Weights of a small segmentation model.
Training: soap at rate 0.0023, batches of 256, held-out accuracy 96%.
Data: trained on drawn human figures in many poses, 97500 training examples, 47.8 epochs.
Rows from block 3 of a small segmentation model, named by matrix and row number. Rows with one number belong to one neuron. Each number is 128 + 32 x the weight over its row's rms, rounded and kept within 0 to 255. All counts start at 0. Numbers have three digits each.
After each neuron's rows are labels from the 100 images, of 14848, where the neuron reaches its highest value: "responds to" is what is common among them; "peak at" is the part of the image that holds the peak. Only what is clearly more common there than usual is listed. The data: drawn human figures in many poses.
# fc1: MLP up (model.blocks.3.mlp.fc1.weight, 480x80), inputs 0-79
# fc2: MLP down (model.blocks.3.mlp.fc2.weight, 80x480, transposed), outputs 0-79

fc1.317:118125180152123103121153147146125093110168137126092128118139126132081218105108127125199132065160122130145075187145153074136119107141142110097144092153064148157152117153075087138080195132188110144175102121096124182185135143104157114159146125
fc2.317:143136164114122117146167126095099129176166036098092193157113102071110094155169184109091096069111135150132163156127121132071131112131163167100147154118093165128144124036122142122106164150096082175130164110093128140125089138125103127072120157
responds to: waving; splits; orange top
peak at: top centre

fc1.15:131144099117125161109109132130114157162139080099196138120093124092174047096117181110140169118149133124163157085156107192135123079153159133120158071129154170105134080075209112107100087154188102111116148121094148088103165170175126142121120107
fc2.15:121140192155176116218141142123164100146088131154111137119151136195178109120157087125180152130121145084163137134158123167226080152139102167117154159094115156148131131067151120157065140112107158162176117108114126102167130145155128181152111130
responds to: brown top
peak at: centre

fc1.474:061124046187133149146138092112135106146140145106172111175121149170103047073128213137155125084126108136131134113130106109137124088135106126119108136121112133149065160119091098107108173115099093141169091119120119114195199133197127126114146131
fc2.474:152144148088139153108119118124126146095149197085169159119094170160120152129143103161134091137115119179099094138130132162126160215142133101177106091163140155100162043103169142156190106137107123108135099153086109077100124085188122095198124110
responds to: white top
peak at: top centre

fc1.11:164134103107089109140134154155126120161114075173113108117074181085177086092072146150162171120122139131145159123103138111112105184136147130170150160058073188117125148155118099144184137133177138165100107109104139084104165097169198128126064117
fc2.11:110153222190103100162131112050094110100088111103141088140100163141162098112083179123160122133113178084149098166161138120093054094121112136157076128128120104135176111112135072102111109134127075144140159140100169119119082149160173141129165127
responds to: stocky; bowing
peak at: centre

fc1.272:064202103122111135091135099068150121162173066125208144119109146101110154167185118111103177162156132187108145086133136166155118102135112124140087175105151153174146114132106106074106181159154136083109132084137084141127130076111110158107099109
fc2.272:118129139126152127126129152128105147112091199134106059127123152160124161135137151179124104190071219133134093149138165148107095087137134114187162152149116133107125146105137167146086145097079199153154066080133043135136133091100133121122149168
responds to: splits
peak at: centre

fc1.26:134117182186175142056121179096097161117099139129156153156108098153061130104176117136093197157150121116117107120126157146099106096136142143099087100131140096119115174139172208118110178120132123114148176113127122058155113101182105170158090086
fc2.26:159141134078116065079137113082120072137098135070068132118104148190141166132058131144161113097107155152124100104136107116129119117077105186090129127131140144146112146189063109196087104124125118119179118136160129155093122058140111176162155126
responds to: star jump
peak at: bottom centre

fc1.259:097182133149141113166061088149130104119092120107093072130143143133155129122130190177117180197148223112134116097133132076146152072099100152070085085072177116124120126163118123142085133188134118138147152135159121114188142142143112133123116147
fc2.259:086158080116108100110160115146148144148120097119133147091130111112136168138141040124137181163177077126131118081102094110128112108145072131207155121150131104071123064066128150114064147122137108178109112133148167135123090175095107155145061091
responds to: splits
peak at: top centre

fc1.29:103138160137093094065147174172152164104109112137116117130176091181119103171116061130135049092099156067146155107141146124116080153108093168113130131103111094135105117211108118130155098138191182109102106146153159100157166117171075109121144145
fc2.29:148053117121101111109137129153193118085151218130096139160122144145098180138101128146120120127111083131073101074100127177169185106100098114142117149113152137169107158117124131120188133162140109175152087134143133176054145111129185116122096062
responds to: white top
peak at: centre

fc1.262:164160157157087135145143126030136126119178140152079154152133128157131071149114045225129087135114099113123068124074177161151119129111127119126129126152152096151093075113168163082114109117095133118128112112080105104092113134151190136131120115
fc2.262:121154124093119135124099110059081144132125132151154079170116156102135188114082192161141107113103116115159133103137134131104108131118137054089079119155149148097089096116175126102122018166139102102173140106194174134087167115177126115137153139
responds to: stocky
peak at: bottom centre

fc1.476:096109110146153152149116124236179085127163151102115132143113084134114069084157083086168119118103081085107180156108099162167118151123127129176150126092111073128098093093086159098145160141141109150138129152089167180156164079110150130110174110
fc2.476:107126108102103119138073117133118128163147042134126099170109050149119154109075182179118163069083160094127099178136091094150152096161109086190063138101139147095144090117116106130178149127091147123136112123150109115136166136134058120155169125
responds to: stocky
peak at: bottom centre; centre

fc1.217:119136087151102106113166114128100120150149084085214138155103111178090126141129145105107100168138133168122105141109102128096070073133082072120134117129107127188171160130147133106095163143173139181192118148172126035125116122174135075163096127
fc2.217:106095137135155108084157098151140105167120103103159105119106202156114145099231102119116072100080061152180122132193140182081112153138090154107136170126144167100152070061117114185163123109124127109129119125130134125167121106125107110107166130
responds to: lying
peak at: centre; top centre

fc1.27:084172161190129120095174123067135134080132147086110154123120174166111027129165125109095035176141156160113178140128140103167076140146121187104120161122115121099116109161115135114141118167154082145123154096123125127094124122118177107166147093
fc2.27:111106138149025142163155127094164141086113073160149114098122122160134075138129188121121093127128056103135140136115110091085138107144112100201150152167111098128167169126152145064147192121173088139103105098115148123122181107091080146122161104
responds to: splits; waving; star jump
peak at: centre; top centre

fc1.20:101093131142150143174117149108125097167168112139139104110169131141116103061190106093116174152142093108158080124156123044138095159109094123159139110135143153037097113118156114050146127162127113130153168127121096094132152078178134132203081120
fc2.20:046072105114068101109149120166146114123078179173139175072193117145134138145148086094152143102118107134154127121075123087100094088141183087159123129124165137140130145126156143183126147117123095142133061081048134086134106118105157113139141165
responds to: star jump
peak at: centre

fc1.227:137072095127148134143190158120135110116154122147122137140104118139103147131104140094054083143130099132048114194132041127111137110171091136161149191145142118136110106143131104088174177025113101138111108102114135122116129143123185188117156113
fc2.227:106119102121062120175131091098092159123115133112183085086160126146128142108148063112165120130104068125125159088119124136120172167163169143152145123212123151136206107105147164100143127170139130118079097120085157160116158152088166124139039145
responds to: brown top
peak at: top centre

fc1.74:219112137145072104141157139045097136090174119108161096197105137208094155152141129116091112141187102048113109083123117111136149163124096157118164132133081121140138126146135103134084080148132127157176147151174107109154144134147152103118095110
fc2.74:112098111169149112105123176137160072118165134151148179122173058188101113052109157149085112126066119133133089135093190121084089136112112195141160146154101077120132102112112089195111119129120171111066158131120136097114128102109150152109168152
responds to: splits; lying
peak at: centre

fc1.18:122096123109105138109126100054125133106133059122139155079100147155147152150144184087152163157143150127119040125142126169103126165108110098137135171058140120129097104140110114116145114088130152141071120134163104113178089216170191068146117152
fc2.18:107064149138157154137143115085142078129110130151098139157144135047163158156102194123131093148154143151147122120124103175135154124143126095104149110142119073159091203126155098107090116128082135057108155155153162113149122205196169134151150185
responds to: stocky
peak at: centre

fc1.454:098150174152098096141104173152143136090151098122159149178143146156113210064099107059125104129143110103133098104126157107164153132129139117097127152160127152189115110108110132064150039151110176120112152116148165140181139158121084073070100151
fc2.454:148178155115098129127144108121104096104132170123129096148168143212159180084138110151100069173066094128130101166171151140076152098092129141117068131136115142161143134109138071149111115137141203158152125118131068118167178077093123069139094131
responds to: brown top
peak at: centre; top centre

fc1.221:146090089121125147142151082164086070080131146123120142102163135125151096143150044113098092121148179157216160120127071102099165123140083159167143156108155147142124168124040112139101171132152140104149142112151104079150118164106198122105142125
fc2.221:164196117131175148135101163086101088061132139119169170100126120143078115052052150116206134119144137101148088166141170146144117119147091161117093079093106139114140112136156151088124112118091129152101152176161095158087090130133178103124078125
responds to: stocky
peak at: bottom centre

fc1.109:117147110139141113139121127114104144108096093145208094109099144102192140056134203133154154131167091102145183066116099171114121148165127099148170120174027142089173088090137124089111121142155098107125119139128135085108103165148084110106156122
fc2.109:172122131183126175214180116091147164091078132155121151129154154123101120205163116058167094104160133137180157162121096110130163119135124156136129092103167168133172159147146054131121175154135058092146149154124084139123126144150122135099100123
responds to: lying; black top; bowing
peak at: centre

fc1.95:098133058112129106129112192165166113117140187173094182158186099109157178150110039128150075109164129127135096199143108129126118111129107148129154114118097145118079116168135099181123120127156149126122105135032160168120098152174142132109115118
fc2.95:123200065107092072078141140076096075081184123139156187141099154087104173102168136168171094145121078162137166167100125156142162108116103180144122141109102107155152102128129145102162167134136121115123137145109135169094098085141154183183101143
responds to: brown top
peak at: top centre; centre

fc1.220:092119097167144094125107153124186108067117013119194150091141150105153063082157117127115134131151157176141157200109146134106134168125096118079139148089101138144161109179152087131104118148146106143101172104107165090141158128136080122129108102
fc2.220:171097179145126098167095117195123081111104081141075114111077148163122154102160150191078132090085091157127072129134109157176076120194133152105157164118124108095073083087141122150128122151113135164113111070070138137150157115087142149113154125
responds to: lying; kicking
peak at: centre

fc1.198:137190154132138167107198131173113166113172085102144179140119113136111134109159167117020111160121107076199134101095105135123114117118135162144125112136149129093113066118173123125120120121155088106117100110163139107144122218162079096176144128
fc2.198:086140164150126164186145123087085120099113103161100157139092120034159127165110155093138133126178160106092168110103127131171131140174189108083126091142107110188104176146134104088136118134126090082139072134174198091132134171150133132164095131
responds to: stocky; bowing
peak at: centre

fc1.68:134114153128089127104147092136103127088116065101161089118155151074169150095153144171103177158147142152167140130157127156217147098112100127141132191129027107153151208127176089101196134129126141159132133153125124125091144147086119113099145112
fc2.68:220119176169126148105151131119159102136100149140141083146135130167183130144128120140118140167177129138112159179106149107116101160147169172135147159080102139091186194107113112092093127127083143159131096117132042107165083130066110161116082169
responds to: lying
peak at: centre

fc1.223:096084146131121148074146160092098164136110130106120166118073143144203118096096105247121148147098149133084112148119094145180142149106107155122105155092114189148119109178140132150180101128144100105101109144175130087201090093132122105110114158
fc2.223:173112116092120163131114149136147122167156177135157117086072146153057120133147125105090145167214096060128145170115074133154100149110181067070122132172148139115151144155118158124104145156182129093142130120124156121131139100153087108118119221
responds to: splits; kicking
peak at: centre

fc1.77:138088133195128177169090107119116081070129176071116147132090151093117188112128116184121118166142095141087125137082133174116157101142133130116159128122069092164122131121158121179077145124172170133129164100132105125157133141092141163126232170
fc2.77:123154118129111083116075092137196157133128082190158135106102111077133077198148187125115112131129104105108154064173078090143094105121166118102135119118162189154104180084157091107135150120096114140165146106130119078135062124174120120109141083
responds to: waving
peak at: top centre; centre

fc1.21:145032097164180137035140139104099119125156131187087114128133101142083052123120118200170183124140091144149100156116105129101113135144152150093127140139128157144096140095140133137058122125152159091191107124133104119116166150153074094120130109
fc2.21:166103132076162142163145110117116083119104135139092106098156149120128145183169146135108124162107096153168194153161117164151188155152136136101084114133100130135120143178184079119084058137147151134242150115151175078127119159158134133104093146
responds to: stocky
peak at: bottom centre